config.yaml
encoder_arch: "repvgg"
model: "image captioner"
dataset: "larger renderings of crowded toy scenes"
train_examples: 90422
image_size: 64
crop_scale_min: 1
horizontal_flip: false
translate: 0.06
rotation_deg: 5
tokenizer: "word"
vocab_size: 62
encoder_norm: "layernorm"
encoder_activation: "relu"
encoder_depths: [2, 3, 3]
encoder_kernel_size: 3
encoder_stem: "single"
encoder_widths: [64, 112, 192]
fusion: "cross_attention"
label_smoothing: 0.05
decoder_width: 256
decoder_layers: 6
decoder_norm: "rmsnorm"
decoder_norm_position: "pre"
decoder_activation: "squared_relu"
decoder_mlp_ratio: 2
decoder_head_dim: 64
decoder_fused_qkv: false
decoder_bias: "qkv"
decoder_qk_norm: true
decoder_parallel_block: false
decoder_inner_norm: false
decoder_drop_path: 0.1
decoder_positions: "rope"
decoder_cross_attention_every: 2
decoder_tie_embeddings: false
init: "xavier_uniform"
residual_init: "none"
optimizer: "muon"
muon_scale: "original"
lr: 0.011
momentum: 0.95
nesterov: true
orthogonalizer: "polar_express"
adamw_lr_other_params: 0.00077
grad_clip: 0.5
steps: 12600
batch_size: 128
epochs: 17.8
lr_schedule: "step"
warmup_steps: 250
weight_decay: 0.0
adamw_weight_decay_other_params: 0.05
Rows from block 3 of the text decoder, named by matrix and row number. Rows with one number belong to one attention dimension. Each number is 128 + 24 x the weight over its row's rms, rounded and kept within 0 to 255. All counts start at 0. Numbers have three digits each. After the name is the row's rms in percent of the matrix's.
# v: attention value (decoder.blocks.3.attn.v.weight, 256x256), inputs 104-155
# proj: attention output (decoder.blocks.3.attn.proj.weight, 256x256, transposed), outputs 104-155
v.141 100:140116147148146173118150126103090127164110140134121145108102142098196132108149115133186129114141136107156146137151128129118127127123125172115124162112099121
proj.141 105:103183144126109122085129155131145098092131134122133132147133084149064139118069139135072146147104145151119085099134086112173135107140125138136130162142101158
v.142 103:144168151092119095131111126129158149106121115153135153136108101121167127151102122171143126148137116128112178099101129111083113150117107162123139112110132134
proj.142 095:110042132117125130101132149125129101136135104113131147100132150148108148135125141139103129105179097142137102140125109143148115122114096118109146158112102106
v.143 104:121128109156146148107091124118118123119152130121176091109117130144189138157140108130165117109121120084102110122103136147147135133143105157130095105119098140
proj.143 104:127105154143132074139139145144139167141122152170109156125135153156086135110136111106093093127183152182134135092164117115153125129110121123125170082132144184
v.144 107:083094164155152094121096104164093097129138130144154107127110137130133148095068124115108143135115130131131083167128114129102138143101117132169129150126166159
proj.144 106:112129098107132136142135147128138127109170122128139154132121144130159128140156115137122157145123117129142136162092143115142174041141131114121110103115090125
v.145 097:144165138139117116143142126158145088110129198113135137122110098132071158111128082092127127142110141142062144091153105157128124114096109093112132113144121134
proj.145 094:127093157116136095130119128116099124127157138143116148148124135057181070145137122137144127116123108133181085146142166127101150113152114164143114132122158114
v.146 105:120146115170111156087098143136119144102181121122126156153092088100126121154114133110136134095138109111139129118147158129119126120109087136132136066072153124
proj.146 102:140126123106108167146158153144144149143112119082130110101136119113129151137112153133110092130109157168151124090146114094097134126139132133120167168136109146
v.147 100:129123116157136134105157138137099136164101119085093167118100160093142145110118106114099122103129131150142174105126115179150149150069123137127123128132138132
proj.147 099:165121135088096125137134138133151156094123131164111139179144105129147129145099157098167147119132110103112125144151103100111155072153097153117119136114125050
v.148 106:100148142150132092105089139160150175169135132111115141136108097130134159149156132135131146080110091136118105161129171091131140110142108127099121169112100092
proj.148 104:142131102099120139122145161124103152123101110168143106131122150133112138139124125098148152185101168164141128147124108144134130137122123121135156092127185134
v.149 105:122162131178119212107128118113080120085096136088137124084140120126150139105126060159104117155076141134098109125138124117132111118111147153143108102095170129
proj.149 108:102125113069109130162112152122133162136162143139125142102139123080117061120101147118167111056112131151129147135107127167127134111112128068125141103126107106
v.150 099:120121119133169128101084111109120109091097091142139109127176122127164124105128189127133105139158106156162128114134132128121110087122147150081104101124138160
proj.150 098:115127077120107180136150152123094172135164136126097136120122154141099110143147124153161121131120123093131120142119129124123190127160092086152148147121124112
v.151 110:172130081081117143123134135148165141113135140113077175142121160129123127131182108117140109126105090148110141159150134155124131166114144086133108171116124139
proj.151 109:133100190196138135113118127113124083138125106160155143132139138128139128136105140117135115167107143111153129136125113115145119135118116153152110133103159109
v.152 113:116131086163121194129112129121164093129128148132130103113153108143092143108121136120136157126141124127116133177141129147109081138151115168099168132145109110
proj.152 110:134155206121145128112126122071136133108135090140140127154135167109147120118163176151141102138124114126130145119098066141124176108148132129167117144153098162
v.153 105:105125124132126079131111140139142109176130114116161138133140114114139090138118164109149149118089135128113113139135136072088096174104148092118165146184127097
proj.153 104:089119134169147139109087066142157141082118128127126127177162117145159115123138109137116105155102149127144123130127130130179133120154153122114120126141163128
v.154 100:141137111106092155133097103140136125148144126137165163174120120153087137155126138107101077140114135120139134149125100128118162102124167132137154122108158145
proj.154 095:109147119160123094123119130119107174143138166092146099130135183077129147111109134139106121110123136147134125151147150149104109155112138104112131142116154102
v.155 115:099154123128110183129149120118100132157129116123089139089123116097160104120137103090134153100130137145136163145180135171143106129133125111130124162132161112
proj.155 108:132127125073129083120138180166115106092144145146162145186115114123122121122134122141143101103068111101104121107147120109123149131117125133118096110154096144
v.156 098:123122137098099140114114135193152144164130103119127141125134118098097150126165162126163121150097140164150139121148108114120127120124160163149140149088175109
proj.156 100:144166108141154135156152129071141136116133119112134115151138089120141126117147113177122178124130149103091144127099151105115152155129117161081105129139098135
v.157 109:108133143130116086145172109166145139145145155089173111101139183131175141112131117100143098150164177126072130128144113122148169136070083155121132122123155125
proj.157 105:123157126101120152094103202111110123124131127159101135107097122105107091094171132154139140127136125114149111122123141141091131129151153131092087134155105094
v.158 106:142096117098057076090134085151125122102092103155085107127138116130109138135115132150120126161151149130129127097150107109164124115133136117105083096127132148
proj.158 108:156121130158150122165149137095119088150126142098119172143118162120146083157113105119114141118129127135159135166124175149106122146133164121183101138144149135
v.159 107:112136143160166114106148114146104140157134125126104160105125088152143156133125138138139131112128120131115159138087161144084108158116126111090132095098109140
proj.159 105:114087178086077108116124112125113146085138131123113094118116136128110131115112151110139093126146149122138086098142110145163133104153179108106160150137128169
v.160 099:137106148119073140093108141077117114140141121128123160118106111088114138175163156160141119128166117136104103098160181150115108078176148163157116141099134112
proj.160 101:135148086156172084131139095091146143110132153119144095141134150112104122105133124123118120117141091094148160151088087123099132161117102148130097125163159140
v.161 089:128094129119117121130128173138156138117122137144163102175112108123092091160165143123096085148125124159140105124143094143112143150130138111119140113125126136
proj.161 090:100127194144126149129101101169116111139126126127125087125129138135127155098082126149168143134119153109137131142093179163122142134113123135115123125169133132
v.162 107:147084157146127125091106119144124154144146128155147135133158091105139089079095149126098113146116143111133122142130139114118167164162126112138116141103126122
proj.162 106:125174085123154108113162157172132137116150181098109117105118145084127146122143098119159096098090104100146151147105120156177126092107131149142115075147146133
v.163 100:143120153139085136129119100108141150172115148139138171125116135155122126099114148124134079141106125081192107158131146115127118096091161123142154162170144125
proj.163 100:108112087131106088091133066134185102118131160122158091153097100106094129133144143121131139124136119135126126152136107157130082136165180150099086121129104163
v.164 096:146121134156152092153139152152111103133108147114126144087122099138090169155092109099103110137101153158141141103109132133130115134095118123133131175104147137
proj.164 099:130134110162085140101113085115136138131127096111127130117124160120163097096137154110107076104108116112118144130109129119111117128151117122131157109134106093
v.165 107:147111109157108126172132128118152125169087176115121151171120105135174106093096100123148115150131108128099141144119099137163189131146112119097155140154122168
proj.165 108:103120133096131112100142171160105146114128121153144150073134161119091151157161125123113169122157121112177094158145137139123134134124157139159080112140118115
v.166 113:138111134122133056121125137120147126117110140132110111161152131164132105122125138139110117126118084162122133120091113125147117090139134102121102157138112119
proj.166 116:104147121160143161137188085139097124096127156146152152077095123129100146139126139175136135146143130060150135102183167092097131159112115154140142125111090109
v.167 097:137134118165123098162164116124120094135139137137162157144120132134154097194144116111140113161136132143138177141134145168096119149118139131124126118147092166
proj.167 097:106121136106123139129094100149136130178114127112123134133148139071134140083115153143126084151108110113138100129102110080113133149121114132129155117118102064
v.168 104:130140118132114145109115137137115176127159112169142136096132175132145081091159054145130147152163104144098145102150160131135158120161072121148116127099136116
proj.168 103:113119156141153136123140165149105125093092108115100154113164101118157098152091145069114155096085150091146100120119143090095139112103094120075161130127123159
v.169 101:139134139111089122168141148120112104111083095117109143157133085146126109126126164161164092159172132148131122093153139129101151128104163143083147107099111095
proj.169 108:142150085134185121139113141133067130121196119113130152128130136113117128110166141083138164132110154098142114131118125138114105160136138135131091140112116150
v.170 106:081070152073116091071116092163091138123115078154112102128143149148162160111128105143117135141138124123117126168139135122132124122112104117128084107093098082
proj.170 108:134156110114183159162159138086114125144119150131150179125123150120120107141108156113088124141089134124119147106148120109110135131172187140133149155123108143
v.171 101:104124109117144180156144082136159141124119108100085101112155129154154149085117109134112138154124133087124144155111107144093130119125161088188129109128141126
proj.171 098:145178141160116119147115128093112118137141128155204169166110151139122094185117176126142139157166115113110134124153101135126120160117139118098117108135094119
v.172 092:157100122130130121145104128143157116121120138094158149099111176155131118166170111140130156155124106120130143129118137103106150127182135102136096096090116081
proj.172 092:114148133154065128151092157120154162184149128119104092136113093123109135087094134132141085126105147115181148093147113132080098125106119119126154153104131175
v.173 105:127097091118166143169126152149151137112062128136154099122113136113167134162171160137105106085137158135117122100152165124143132132132122134128078153104075143
proj.173 103:123176127151107109091119134141127130174153131177128140133142081155111136139114060149126154155140128129170132154112137154169106097122116146149167123138186123
v.174 108:137090141081116126151146091138151121101106097125153150169130124118150130126165135131143099135157095124082096107123153112119136127152143117156097124127122130
proj.174 107:130138114105159141161119168119108057115152143082109134093115103118146161142102105137111132136126099122160130179116135107085115157142116139118114113123173129
v.175 097:104110140155185146114105129141093135147114123107099127107107095102080107137123099150122176149129078103127102149128129134158099127150141067119089121128133125
proj.175 097:130163105105113138174135131149160116092139137172121139142102173145150081126091111104155129142133151170133127118109119103155118120125124118140154147116164133
v.176 102:110104130139101144102112131100108116128134137162110149109101087118154159110099131123122148166140163118099153098120127116101129189141088101121177131125119123
proj.176 099:140104094111140102127152094133106135115112123116136114147117144124152110138145133072153077085117134131158127103110114122181113080097141140139147141136125172
v.177 103:185100131153099150106124159096106129137128186079113093134187160102155076113126165134130136109145132145148133119165129149143131113146120123128067109166146127
proj.177 106:095137139088162113139152122152166134135128083158119104082127154110121135119160086128170126137103114102126075099132097129122080123145071126148171128139116139
v.178 108:112104138101145038126140192142171073152092114136152156103122106143122124122148142126111154076137128114154115127175114114118077121087150126072137147141179126
proj.178 102:151141125143160147105124088125124164123150143116106139196117121131117091101110056118139102154091139136124140134099144127170179124169128116163140110094097119
v.179 106:112106161122125115136170121101096140125150156086174138138099130149167151151137109099132087111142118114124088125166140154102157115122128108148157142116110108
proj.179 107:126114143131129088147125157148137118157127170140123125118115098100109163139143155171133157139092105123112160098098093127144111139135078129150127087165113098
v.180 100:144150144151124150106124125175128136118105167130092136126145106102106126114150152134094159113120117138148147147143151139108131082148172146141115141143151146
proj.180 101:104139107110129140142164135099142137150157120149163132132107159143139107168142096146156117103134143147103135142135144117129109138111102126159139111116106096
v.181 112:129105112076120087097114167142161129124141137151173188182117131153152118166141098185103119103144144063079125093102110103209104143082146114113143126161147149
proj.181 116:160076146151146123132131135090087135097196133154128108120110115126108136114147111130170134142117147136111119145138153136134179095123142153137100140112141095
v.182 102:127129114119138130108108133145150104098123135090095114152149080158101109165075157171130126096126126105143093101144137120126115146105105144120117072160136130
proj.182 104:142120105098189151118125185156152149147161119102148129143116162104124152112143101136107141145167129151122172167135107155147152132169201120154113143091130110
v.183 104:164117088098098091105132105167128130102076145143115119140120131104112137137157118099131122117130132146132122119118142108129122132104124116141121137132105173
proj.183 102:156125136149131122132113107074142152135147092116129136092159126137171106143092094114140168076130114103151127125138099115136175129136109145133136124133131076
v.184 099:116152111085163124103137118160103162166117129124099155084141085139109137122120118116138084136161132084163168077110150134144142173166087157121100120119124136
proj.184 100:127114163178131145101091134094183102078105140120089116079106165120124127097110136121129131150112102130101096144165063147133141135123133089116144161133116168
v.185 106:179146098122092129142131122135156122155106127076093119152117109109159141134145132106151132114133169108168129113139130156090102132141154172129081139103103137
proj.185 104:143113133127180126095109127137133117149102128149074131140144132146085158135112133130105119136160103122094111117135094137122173152137069110130137106127139118
v.186 097:125170118131151123116133131132139146114190141161113112143133152173135163168114106125108155164107153115160090137142091117151116160112135113138121171079135157
proj.186 098:163118117146126135128144096156118118139097152159150137111090109115150124124132166126134144156108176130112183120108132140126092092147096154104132113163084128
v.187 108:110146120156148128148124104122117102158163151091182150129162104149095118090088147122140134118150136137153152112149130191145149146147085125122118099103136114
proj.187 105:134116174096096150129126175150133094132119127107054061101095121102179156144147136159137111145118100107101108117131125112096143141125149122143124161106144114
v.188 100:135153121167094124089131150160153161118161155139084096127085120133136120127142106146139125124150144116129134128133166135156126096148134136118161128134128112
proj.188 103:141107126163107128175145107083142136151123124120139160152131152087112130127124183096121160164141121146163101077109130141104150134120133134130152125189131161
v.189 096:118114105141148098083127148114103147124098066173108107098131157127076126101129126128134103107128131121136104124082102090150111130093131143106153165113141116
proj.189 095:138121142103137124149085092150126134103094126126099156137100135131144121137092153152125147105147152119124125128144144154113098116123123129129093110154165127
v.190 108:152174076153118129119157131097155112144174116131120117158135115071111114136113068148148140112144150110123123139131201106126109094108178125142133137146091107
proj.190 107:142133121146147135174148100133136155164150127123110127154121129118120140158119129130081090142142138125136071134131131127108140141143108103101128108155121123
v.191 094:182149125121154098139156188136178164134117133145132117115114124152130137126170106095146137155122122147096134125106164128115123132137131132123121152090150134
proj.191 096:154114105140119152113146131113126133113122068134127138148150150165108139137081101133104134127166125104119130123126120109144117138134105114148155152143125094